config = dict(
    arch='gmlp',
    model='image classifier',
    dataset='seven-segment displays showing three digits',
    train_examples=195000,
    image_size=48,
    crop_scale_min=0.8,
    horizontal_flip=False,
    translate=0.06,
    color_jitter=0.1,
    cutout=0.25,
    targets=['first digit', 'second digit', 'third digit'],
    num_classes=[10, 10, 10],
    norm='layernorm',
    mlp_ratio=4,
    patch_size=[4, 4],
    conv_stem=False,
    layers=8,
    width=192,
    label_smoothing=0.1,
    loss='cross_entropy',
    residual_init='none',
    optimizer='muon',
    muon_scale='match_rms_adamw',
    lr=0.0036,
    momentum=0.95,
    nesterov=False,
    orthogonalizer='polar_express',
    adamw_lr_other_params=0.00085,
    grad_clip=0.5,
    ema_decay=0.995,
    steps=20700,
    batch_size=256,
    epochs=27.2,
    lr_schedule='wsd',
    decay_fraction=0.2,
    final_lr_fraction=0,
    warmup_steps=410,
    weight_decay=0.0,
    adamw_weight_decay_other_params=0.05,
)
Rows from block 2, named by matrix and row number. Each number is 128 + 24 x the weight over its row's rms, rounded and kept within 0 to 255. All counts start at 0. Numbers have three digits each. After the name is the row's rms in percent of the matrix's.
# f: spatial gating (model.blocks.2.mixer.f.weight, 144x144), inputs 72-143
f.0 090:115113134103134117139160114110132112147098143115113125103102109127109146147121063099118099105091140086160079158125128099065109123122126113113079110128103115111167100099105142155089161098072161115154119148094178139114
f.1 085:144129124137118172140139124146125120129112149125133111132086118107083090108096127123088106108142117130156159163118084103113098098130130129154085112119121094092135110120147098128173123170200097112105152093164152171108
f.2 093:138072116116118152113150136101122168135101115113139108128117101142095134107138128093099081124118112162125109115113098106150094157108120093146091085137070141139135110135109139153154147129142122112167107092108108155154
f.3 092:108138108099144100130112113111096115140113157090140144142151126168148153099134155121114103114072130096138098153115137112104108072133124103112092111153096106091144094111157135118131127121132137084128105107105153112165
f.4 086:137145149101091089141119127112151147140125108122130118138121115144124123132153103100128139122121126120133118164158115090097109138144117120085071116155128132168155133052131093114122151144118088100130167088171185141153
f.5 093:166120136106126097118153119179127113154116114087094112139126123122121127134085118139112084088124149125134071135131136100140105131104143113116149131122107155064158074157105126131096118104130146166068177172115155171115
f.6 084:105085144128102130126140133105125140149127100077120089140120109099101120164122093133100140082112103128134139136114105113107136076102147111149110124128128102080074114112114093123099124192101116112099103106143128127138
f.7 080:124148125089107145127146135143165136157090166140115094079118118119123169134134131150113141111096123132124123108129135138122130121140086148125151142170085115124097102110146149121141129130153108123106141095198156096169
f.8 086:119113108082117136159126087118101156127114105132117103119120133140158095107129105110138159098114129154122140153087123087100101133076127109128113127123128140121129112131113087106150121105095085128144182129127187172163
f.9 087:146102134133131156140135094117105136103137094125104137087127111102131146111149135128131112114101103145115126124134147140117120106123108081127154132143123119085124104123135156144162141142085109129116107124110131169134
f.10 091:117122108142173114091106129117120166180104097125135110143114136142105110134151123124087125101123138120135143130138098130106105118157144124129164154129118104129162143094154107105167120117094178106154148087146112140179
f.11 074:146112116117138110143126142176115099125164106093131102087138116168149139100134150128119105115143110119092129077138169120125137136138076098127103122143104151122104102169118100138109176171139163143129133134178096099165
f.12 088:177135138152152127127132095116143112115137142149111116123153119118099124111139138084134082117125100085168133109153081144119131127084124153152150157075126123100092151146137153117171108088086128165089084150080127175125
f.13 099:099126143141145150109122126108111091149125100138116113142126135134141135136124124132114094126140138147095119146123144117100123143128155115108143142048087139150143141141107119109168143143108115146103133139125141192106
f.14 102:149127130149182119148147139125125134113114144145114090128109101151106137133141131113125147106120157113119114109111106118142110102146112134119132165125105096121113137123136141113143125138131104138098111158159137181127
f.15 102:130166149138130122135112132129110129151110125148140131100143096124114098142129134119135133111118117141136126142113143109128137122142126119117128128119143107135128099116101107138134139147132124126137135119118168149098
f.16 097:164137168131155119138145128120102124151115112121135137138119132132131126153118107134133135133145150127104109115119097113129119119155128154124104144093154121120121123104141166130155139137108136123107145172122162138137
f.17 096:101127106121101100137129124110142132132154124131112093118104146126133110100128129102123123123130122145136141165142110104096138103119131160137155172155099140099129121140114146100124150140145108133140112137125138076143
f.18 105:136109156130133128133108169145155151141140116124117136131160115125102133082146112127108120135118121108100115157115110164116131128152145128152169147135092140136152109125140110155146165121119119155099119100104165119123
f.19 106:143137146086143119150139132125146103116142142128116119147136137120136145103132124147112142116110136128148155133114121119116137119172109112131117141114165122102109139100160128128134120118121109192113129105147119138134
f.20 101:140131111130128114138117094126130139116148123112117108101125103120089146094115183126126121123118124101119121123149121137126113139132128140115103161165165124128103133089133081146145119127162129125146158129118118117106
f.21 099:102111131097136123117152134120146147132132114128143136131115121131157125135107099123098130115157121153142123126099117129131138112121128078130125121148143130108134120093124136101170120147180121159141159113155122105148
f.22 098:118154146116133116123115127142122170135117115118125146126131091141155133094115090148147135110134152137084167091107126123129112148127132102118112112122138101135127087134117130146095122108153156100141125122127125110139
f.23 090:180153103163095135102090143137193146125116109117069140096131142149130144140116096087132124129106105120120142130126121139125108117114129136111116151104134128142143128118116101159066111130112134138153126154111113123159
f.24 100:146121148133126125106104143118112144141136136124106139137135118116094111125120143098132122151113085127115127102163131140106152140132141123087106119080124123125121116104106141120109123120100106144134128151145104152125
f.25 099:147131119152131099111142105136121105128116135127140132119107107099104088104128134133136152150117080109122110168121118124113116137130139123087137140104134124114114115119156129102135141094129118114139132147145126144150
f.26 112:149161154118110126121127126118129120155140122142137133136153120127102103119103114126123096136139114105140101131149110110137132116113121134126095110140132125111117157124134143108136116124103129126136110114142165087137
f.27 105:146122135148128147127122154116124136146141139118127137137125147112119128125136094111107089116131118121138103130109141112123111101155115137122107120113116113129135107126144117127145123108107133116106148137122114130156
f.28 111:134130165139132135130141125146134136167143121139143126107136135122141118128137137102127116147117119129143124125139149149133157117137107102110150114135124107109128129142144128135134152093088123142129124099141112137112
f.29 100:106141141124157131148150144116153143141132117128114114120131114122132126162137126137116114119150106137116147122129131127124089140119126111154104132129136101140116093151110114103156131112135142104147150102137119129133
f.30 110:156115133128127130142118131142132142122122153097112134113151156126095147137148139126141117119120094138123109119118123120121104089115141094104161162118135156139129106143104165128133103111115116105123096102130120136152
f.31 106:130131139130129150144122137153129121162138113142109117139122120152159136116113105125111140132130112109147135138116147119119140126118157119119102116140144122105138119141125144151123143133113128145124120117081104120109
f.32 104:137134117146116100126112113132108139129142149105132118138121111126144166129123108119128131107109110130149133139125122125128127105103112106145149130107119119161134117116135129115132123109141125178101114139082122130104
f.33 110:137144144134114118151154142113136128106128119104115136114109142117106120133107131153130133117128110146116141103125099140114131093096148100158154126130114141118135125137105122107127163133107119129141141136121134111099
f.34 099:116100145118118137131140124145132150142121127107116142131135135137109137116133077125131109123130119120120119155119145125132109117113140146106118113138114158116137124140121124141142134109103127136106131138114101099087
f.35 097:116136135101137125120120113144111173131113127104122092117116125162147081140113117134106121122133120132145167102123094132117139137137117126130144120139151150134122110109155106132090126143164072120130121120101147111164
f.36 110:190129130105134120133113147130131111133130148140096141118114139127112114153117135136131122124112133120128107129109111141132133114101107113122141140101128149157153140147110124131126113130126089110089157140119126142101
f.37 103:167135122117119128154145148122127124144155125136135111120144129154120114143152148163123109132114141144120126108129115122130112131107103151113122149119114112142129130127154110117108125074106120134110124128124124111102
f.38 109:148149125116112154128126136118145133108148133132139115144141125124121129136134114113121115118127125130118114126136120112116142163145119107126105136129106126119129089098131120114115141106134124118141124129154139109132
f.39 104:127141123136122134113115136134128114156133139142115127103120140105119131118149146121110149125114124112143125116143121132110131112156115145116129112157110121138124147110122139105136118114111140105134104138109116109135
f.40 110:103135124113126150144132120137124140112114151143146108125150124143118119128133135102117129141129124126094117115114117106144124119117149137146096125126101104139082139151142135135101140125110123122108118113137150135104
f.41 100:125136139142145134115136112113130136110123107140131118137115150111118125118133128126134122123132121107128100117133152126107109123097116145108133119112104128132116136142129146143119149106124132118116129126124152126120
f.42 098:132130124129142158109131142157146122140123122141120122123130139159116113108121126117122128126155135125127123153122136111133113128113137117129123133120110113133118125128114136127122117117147121147104119120105137123131
f.43 099:126115115146140106163110130142129136113131148129143141143125128140126121105124129118114126107132136140120109133130137133110125117125130138132105122153121132120126114144109148138138108120142140112112106112104107124115
f.44 101:108132126115148129132136119115138113140124149132140105149116127140131120120128114115135108137124117149127149119114111155120119124114152106123100123121131136122118121119134116144123138109115120120138127130119155098117
f.45 110:129114112133131113138136120162143124104121123130134128103135149123130152099145122111125123119120117138131142144124129130113139143126107131136152117131138123140143138135109123128143112126115127112135114119101105124125
f.46 105:112121148119112143127113105095124155131132116138105125097134165145146128120138106137116138136110146124127147108129140140107142101109122094151123108151130138136106123121132142142135076119111106124112132117128095143123
f.47 103:134116129132146128120144133120086110121129096111124132153105141144157146106118116120102113139131132137119139140123140139117131151143139112131142136099120120116115124130130134142130125157107129143117102144115118113123
f.48 110:179138116139149110136105131137122114155144122118117122131107129116121131120158133148115120135125105119155117147138140146110107104140148134113114111144138139137122109136127108131143126151128153147106094116130107119130
f.49 111:134189125125139166120136098139121114155138146143118108129137116136133107156148133126115145124127130111116109122118130132131130143134130137110127127131125105110143126134140124134130122136155131113119101162112125128117
f.50 102:117141169144126123133127126103138130131139136137115138094111146135129110137132131140138124137128119133135131123114131123126116124139135139133123110108134119131123119123138106133138120122117114132100125113144130107128
f.51 099:134141134157127102135144127139116122125110128128145141119154128131115111121161139112112158158116119103133106128134148123145130120149114114121108123151121101122125162117133143143138113144121111105125122104142117126127
f.52 099:129129097125161139131128120150118124105135123126127142121142110136120150119122122138115118149106141143153105128119113125135136117136143117115127138119113125124140129099139154129107113136135129107128117138122134117125
f.53 107:106137137107128153148128156127111121122119127130130120132147115108150136126120115153118114117146134144122102105122126116130137137125127117120117124141128118140121125106125162122103114117146122133136145138106119136110
f.54 100:118136138126130104164140130126114109123157124117134137099133134128135141121139113149158123140136112139110106128102125123127129110115132151137131115144138106124131123128133115121114146120125129123117143123109125138122
f.55 102:115127117112131136127163155121132115115121137117120138124133132131116112100104143165116119145129118159134157131139125137101138109137134105129140104128154115142139153117125129124130132103142122117100104098107111101140
f.56 104:132125128142127142110121134125116136132135130117125126170127136108137133153145110134116119123128130126140134104138162128121136106128121128125141122110138155116109142118099119152114133123135113148132115130108103130124
f.57 106:114125124113144137123126103157155122136120111120134117128136138135124127119116138148147130120154118148144126108134107099140121127106153118132129150137148131117127126140106122137086129147160144153122129107118120129132
f.58 097:122122131111133120116140104125159129124142116135101144126117137128170151109121121129135119109136130149131133118111127147123130129116147125116153099132125119151123155126126130137142121130114163131137132113104129096118
f.59 110:114147127146114114126128122091104180129112130124118122122108131133150137128114111131116122136107157138153156134132111118137138130152136142131132139142139130117128134143120111124143128112127112146124110127139128111122
f.60 116:205141096141147100122138141130121112202130117113131120146123157131097113159130119122131124133132119143122125103138142140138129141150127133115089160088120136138129128162109123141130119129095108120126163132143137129114
f.61 099:113228126076149150126124103155153115132195135115137151114139100133148118120171165119130108140134122140131149120137153140127128130135119133098134118121126140132116142137135130122127122132123108111130101121112131130118
f.62 108:115092219140072149139092131121139102133126192164121148108127127116128135116128141126142127112126136099129107107151141133138136126151130132115102124135124116116121144130111147114133130118130126113126132131127133112124
f.63 108:136135088242139122131135135140150138109128145145140113150136133146117122129120109132142118136090134140125133132146108122130164146128137137149130125140142092137115134099132128136127138122129106115136117121103121139144
f.64 100:128154133095234116093161142119099130140124122122158129115128130122096113123130129116111148147140111132131119126109144137148120142145101153126112122124130105148126145122141109167116107117110121141130148127153096144116
f.65 093:131107144126089193153091138134122124107140129114108155141092152115146103124137138131137130136124149107120142167136119139091136118150101111143140114141128131107131149112113115122110116139134130116100106127123150133149
f.66 103:099118113165133107210147086146131124135133146141116121167137115150121129159142114135154132111107124125120115110126093135153153132129147116123140099126141115120121132112108121125097122125166143115134105124126125131135
f.67 101:147127113137120134092243132069134123101137140117141126109169144127143132127126141106128130134125125138125106130119116111130160157113135156138100104112148117152112140110126132135111103140110130121125128117106133135126
f.68 100:106124135121127141131110231145087152140112139139122123132111145142113132124131102143140122120152140133136132124129122114129147136117145135163111129147116137139100141120094148118131103119130143120118115121137133105127
f.69 102:132141136119127143161140083225133085112107131137162118137117115171151116134138120143141127116101163143118131135120121132142118133132124136157140126147139138116124166122099124131120127125127140119145134139129120115120
f.70 096:088129125138135101120150126119253106130109134125129119121132115121183140125124112137127182112136135147160123116113129114130135114125133116149103115119128145134120159122109125132120130094121133150127139125123114106114
f.71 104:124104151138140132130132149113121244124134139129109098118120123090108206113142115120124131148137121131155157142119111108129130141122130115156114128122128135156128117107146155131113128123136130147139132153119131149125
f.72 118:066196000142138121107116120154113108225147069137141112110119118130103106202147125120118120114133122130105117152147144134127123134132114094108124144116125137121123130136117116106132142135151153127137144146124128119139
f.73 106:018069156036144130103131121137140102119235155062127157106103121141123125144154154120136126128120135138146083132141125153131116119131135134107127118124146125118141119129130135113123146114146126131132124133130088091135
f.74 104:129009071138019140140105143127123155089097234137089151140132127125141152110136185160131141131104104134137130142118150140130125105133134130128142131119149153132123119111158115128099121111126140122137106124122126138155
f.75 108:146126003092134015157154122092131138150087118243144087143133127132127142121117119154141110163128132123124143105143118124149137127128143124134119125139140126123136128148125148132129119131128105109148124120137125125112
f.76 106:139167116003078160023155121119117136131143119094236155091154115119096120126126155115160118119120129116131135137138124128126142147156127141148121121130154126134149137148122136122138123137131116093109107121145120096127
f.77 098:103128133128002066130024149152119114106129172120092207146102124139123112158119138135118163143124149140126150134156131143112122127145128129101122159110158138106145125136146154139137129134136114102122117130134128112133
f.78 096:128116133165133010093143029156139150119129134162136090232141069162145127146135108134116136156120108138131113132127089129128151140140150117120112109154147135157125130138136157132103140135124139136096125141121142104131
f.79 101:125131121129160129000077121024167123130115123117152118114195157079159151139122140128123144134152115121149120119148102138129140123139125125128122122110124115141162146162145138128128126119116112138106121148129104120121
f.80 103:136132126121120165134010075113022141119152130128118146141095224134059130135113126118126161131127153134091132132151145144129132141149142131128152113122123135123143122157107118140136142135143137126114099108144133104118
f.81 102:129143126131125125160134034091126000147124143130120129136111090225144076144138150149133130122104138186160127131101116132122099137134147133118146112118100138141124146132133135112129121149110145099108133129114124144116
f.82 092:123140126155154110104154110003091126111133133123137115138162083085248131118126126116121135123158110119165137133128113122130123106152149165122094136110113124150176099108163141144138139116121138124119134137119118131099
f.83 107:126107123118120121122126119111034095121126133139107146091127138107110255132133104120116116118128146108139186132107143135117110107099113174146127148143106109151150110133152149144127140101084136117145133137145131144123
f.84 112:177140106143140121116149135150129136076203000130148118109110135119116128232138059142155096111114138129122095178150147136127119097126124110141103156148147125145118134154128123115139137144130134132145142141107093129103
f.85 102:127215135115153131106127108139127117033090139000155150098126128140134119086215140091098130106102131127128124145184191087127135116130137140126119130163156144129116147125121130117139148110126134151142145129129120145110
f.86 108:115130220138085129147124119120146132116000085153037139126110127131140153095102223128075128139108123112141145111130157171139145132122136147140117141138118149154150128109131152131108156129131097140153128135141150110103
f.87 105:116158098196136080155141113144098145147138018105130037149119129116134159149106073227145075145120116110128122137125131173195109120167110133132120108125141145148132129135134138126124136123122112154132119110130162132115
f.88 106:121155136080219140090136140116144118113147148017073135006152163137107131155166114060203144078144124099116131127131111127154168137133122094144133127124144145134125130141141142121116139114138122119142119118138137134112
f.89 104:114120143133114200143096146151125134067131142137006082134017151147112107108122149138096206139073129122125115123116180109101156141169155111107110133133123137125119156129144121144144119124170144147133112132117127134124
f.90 101:125132104148142102197149100119124111134110102143156011111124033155124122138098142144133082225157111147142155111120137138115129165142130161166084110118120137144132137118130139129124133132109112160122134131118149142145
f.91 101:115133104095136144091175146091163145137160108110134122019071116000153133133131117139158117099218112063143106113144125131128128128164136150115117135114112123145129135120141156121125128144143135112140110154141126127122
f.92 104:120142133107113137154098211149096128121137142099103157160020081124000144126125128132121144101099214152103119115153148097116136116164151161108134139131151128111121126125144111114147123147128118142144120133141124132118
f.93 101:125148143135124126138125120192154077145124129145111107168142016088144017115126128153125142143089106210111089102155122138121121139098158163140127131125121137139126123133152152157105117148131129131122151135127168122133
f.94 106:135107138140136134106148129103218161112112118113132105108154128024057128118131158135107096121148123109220124136137131087103117115139124174182119140106097121126141168117174147109169125153101131117150148123119146131109
f.95 112:085133116151127137119109159143120161147120153127122105118139108118021089100135139152130144090118128089126250126126108111121114149145131115150200126122141116137135139147103130164155128114115125159126144175120144145153
f.96 107:176183108139131145135137125115111140186148082140138123113113136142103119082163011124135091103121128133111123233140062145147123065123150148107108192174157135121122075129119127120141161164127141119114127137126102121128
f.97 105:165147147117148125141108112120137118087170150088148161096112125122128134036114141004127139117112141150151135050210126088115162122094134128126135162185147130130141103125138131138150139143124150142147118125125108120124
f.98 103:144142156163135154120151128099124119108098203137102151153091120129138126118004112158021130121101121145133156102113204118085127138132097144134110124123166179138143131118117131142130125145207143140131152142122128118140
f.99 113:110136122166125120163129141123094113151163111217162093137157088143132136140120017096125033146116136083142119144095084208156081151133102113136141150131137172152149106146104115105123134135129173148148149123138154134131
f.100 103:119165129121171138146149120119142139118130166083188143070148129117114115108147148040116134024151114109137127147141103087199172076125137108137132109141129131224130126125143121114142122162147144143118161139144111104136
f.101 101:139152124150116157153143127129123099107138161133087181132093158159111146094109153144006093152031139121109074097127151113086217135077142124118109121139145130174172145140171121129123121140158135146134127142141141145109
f.102 103:126100119169152166133136148146130149140112106145144079183149103129142115104105143164158026111154018152128135095131121127135099179141050129133136126124121152146145129150159128110125113112169141104158156144149112153116
f.103 105:113140136102146124130150155134123098112144130118119178076172144094122166143134101137146162025098126000159144138139104122144107112164123046155125117144096127132141142172169154113113107108145134157158147141119164102117
f.104 113:150106126142124137148150150144144122119140133127085152136100191158079141130126107122135157137030086132008124116140113119138149108077211153066106141160107109142120147167148137120116116135141129122146159151128117146124
f.105 108:136137121146125131129140123163163162102130141149088083121136112175163085127155103123112099141134045091147023143119164139134109137097104222119088118098146115090143148099133159176168134110128113123144143138178129132111
f.106 098:132124135114124124108177184134172178132095144149110134118177117122166150095138146144130094107141123035111110095122158140141092110132070063182132151165161140123109118186130128191125110140131119105121119149145134180162
f.107 093:136125137107116125113121123125129172121138116117140139118086136141122151128117128135142135082117117134004119083101135167170152122112119111079208124155130140137078087132108114181122145135120140136134141109134141152130
f.108 107:114140086126150128106121123127134115163154147143158120147125119108099126181166081119117126102152142142117145085169000133128131082126112150133145178150069128118146115153101177101143187174149147135128143135104119096134
f.109 107:166123124109133135127140113144113142157156125110163143130121149141124134146163142102095135095105126119142111030146158000109137086107136162142120095197150107100152107124112174147137176184164147136145131121130159128119
f.110 112:155156135139130121114104153136117117140138165165123154124123130106119149122122182124091118140095100140121139104041161168000140121131126148131136106078185141081098153117140138120114105125191146148127167117113118176177
f.111 104:133138107144107135144130134134142126145135131167158148126139102128128139106148120179137073150138100121130149135128008102152000126113130088139142152106085181154073149135123126125108138133154158127162151150132137129149
f.112 106:111101128136118133129137116135158111143163137121149139149121156107149117118137135080193176088132121112113102097136135006111129040157146142109103124171083130186159058122133107141163156126122146165172144139136143133115
f.113 111:156122130167151119145145149128113147105131161136123153136129141126136138121120175142104139159111118144105132071107150109034159143026130117121098133127141085061201149082095134143137116133186096146151159141152173129115
f.114 104:134147102111124156116122136130109147157129117163144135165155141140149131157126134122130096155128124124167089158131134157112031126159026132145082135149107128131093191159041132092126137130125165136121152168143070129135
f.115 105:123148151161120126134130136102112121130137128112161121145134136144137129125131112117125163085174133123116163123160125133168127035100139000121124143145122114142115127208124050131102109102135134125156154157132114106137
f.116 104:161112136138156119144134110153118097145137146139133139139156146161137134095121123091100120168067187143094132111132143091138168116051104172021107102135108124137134100127178132039140155123163138139115143172162148106135
f.117 098:152132158096130113136145155133153143111145137132132112170149178154159129131087120147101113109179059146148114120148128120079136135114102145126000150134131152080168079127125161130063155153125129131134156112172145148123
f.118 105:148117150129140153121112116124123145129143118122098140138157127130143225091108113114147093117152099160169156159127121162134108153145085032154133111135077145145063139124106109160077187112116145128153135122126159140151
f.119 095:117140110137178117161124114125112141094097118101128133112119132131092150110111084142138159122105069154102140128164118159155104083103135087046133136096124124109106118130098092129104118120144135169130122168113096133200
f.120 094:127121108124127135114142125133142135117147101124109139128136134138102168180122123146106119104135111120117156113137056132121170100119134137159132123138000099163118093134168126124165199102104103158144126128129133135119
f.121 092:146136117124105129147123165146116124123100148122115150129128145162144112174177150143169126127129127116084111091171167066087119084090110115148142100156094043091147126115128138177118114179155089130095145135117157165160
f.122 101:134142117113076150125131147135149161133158136123135130114118120136137118139144137133092145106100117138128132162130174154079112113092067155162119111025167122035142155077111114191171143105156167087128151147108105124137
f.123 095:145147146146125102125115134108153121130111172141135150127124110144111125117157121175166139133120090111134137159100114159111121152110111094107143158104007148126034135135139122103157146090109194125118141132151136122144
f.124 093:146118149161122141107127125102172144136110157133118157135127118108114102159122105137160133139171127119112138135161157121142120073122116119122111134125130044183109061067137130139170125156082097158144135131096179162157
f.125 080:124120112144152117113156158136111143130120123129150111162177172143149120152142172100132163138123115122161076132167113173097161122120120154105143109130108109103137111127100103159196116160159167107141116117101164126119
f.126 085:172130114119104157116112157126135105121120112149098131134139151155165155188113121130131108119133122111114104140141117127098104097133130116172154093078180129093109125195068130166116129155135142093104135096111126134139
f.127 094:131095134158116133145147098111120156108132116131159156143125144104147159116154064102126118132133155166135136145147079131120114073184169117129126154142109136134100070117158070126158119149143116141101135169154065114121
f.128 092:133149169109117101120133139111169123117124115130130146131129132136148101125076114091121122159129175137124152114097154095119151124067168186129080113155134080095137110054109144080132154140136098115134149151162159048126
f.129 092:126117126096108100125102118132149155118137133110137143135149149163137135165086155118152103151198145133183168120096145165068078164117103141140132125122141113131139127073104169099078139145179165127116123121098126172107
f.130 085:127130140138157115142120092138135170110160128121115152100098126092137153151112089116127137113144094127137143136118150134138110108100076122129115189160107111096101083159055062096156157121153136087147131156108089108138
f.131 087:138113121115126115155118126150141124116141089123125116125133140140159128119102126134131145093128165116129141114160082146139128122110120121099177126117075138128148072167100079103134156128155067131123153075098098141161
f.132 091:112143124132119115132100091084135172164116112103125104126111140116116091119141125137119137086127151071114122138137106101159126076130156157123097158117095087127130078118089150126082171130143167175123144148153181140113
f.133 084:133116129145155108132142123101136153079099127112111149132115137139100136095126145154124133105099116135125103154114157095129142078117132160169160154172095075120101078109093112132149104110131092126139130069139174156105
f.134 083:146128106122122101138129133130137138157165112138127128116141113112093073148117140095139125129129117114081161132178155137124109123127101144131079105141172145122124089110108151124178158136186122087129103107154158145088
f.135 084:128136149148128121083129147137130122181142130133111113136135129122102142111160096141164168147106135078107138166172159162115148133133120107125104132126141155176099092059132099134131146153115121108128159107115145150130
f.136 086:194176130123134145110158102079096114142111091141096137117102129143132126128137156141129121132129109142122133130093076163167130138106133100118100168130113128122171116125103123122106125120138132157033094122079130102161
f.137 086:112147127135095121119128142157136124166114116148151118144152125138156124146147116152174123114092187153166117153125112073144141149107138088135127125120132137140155127112132107173166152097132071116125156182117140140140
f.138 079:099147142136146148135109116120085141160135154125134113147140126128127129138115142095146133133170119135124141139124101171064122143149132118137118096118131136128156151151086070140164125114104129085110200093168141128187
f.139 095:160115114143095152107160132152113119145147140116103127091114115135119132115123102125127107126093110124159127139129136104157168115175101173137111151113124166109154089161130153140132191121143184167142150136140155128121
f.140 095:136125162133149120142124132143140127154094125121092094127115175129138181125111103149132145126134114102146092105123126123133152141122150145167166087097126077154152074117128116121114183189152152176105178128087109081142
f.141 076:146128167093121131119130139130092135126164137167147128162170115137152139120165151106130110102126122182151153142143123117137123106081122151117128127115143123096162097117153132136145119141169109122103113144113145121118
f.142 089:125136132153125142125122094136160130107116128125133090119126122152103162127126134119153129122146134144123180132146134127144139100145132130161165109116161107158068139118096041145159153119131160177118118124086146111163
f.143 076:154114121089122121140095126121111137132095142129131102138128133153137114116180166136110142122142091101137110083146117141140145109120122150143129116150168103116154120171078114123158120132120106191136161133110098108192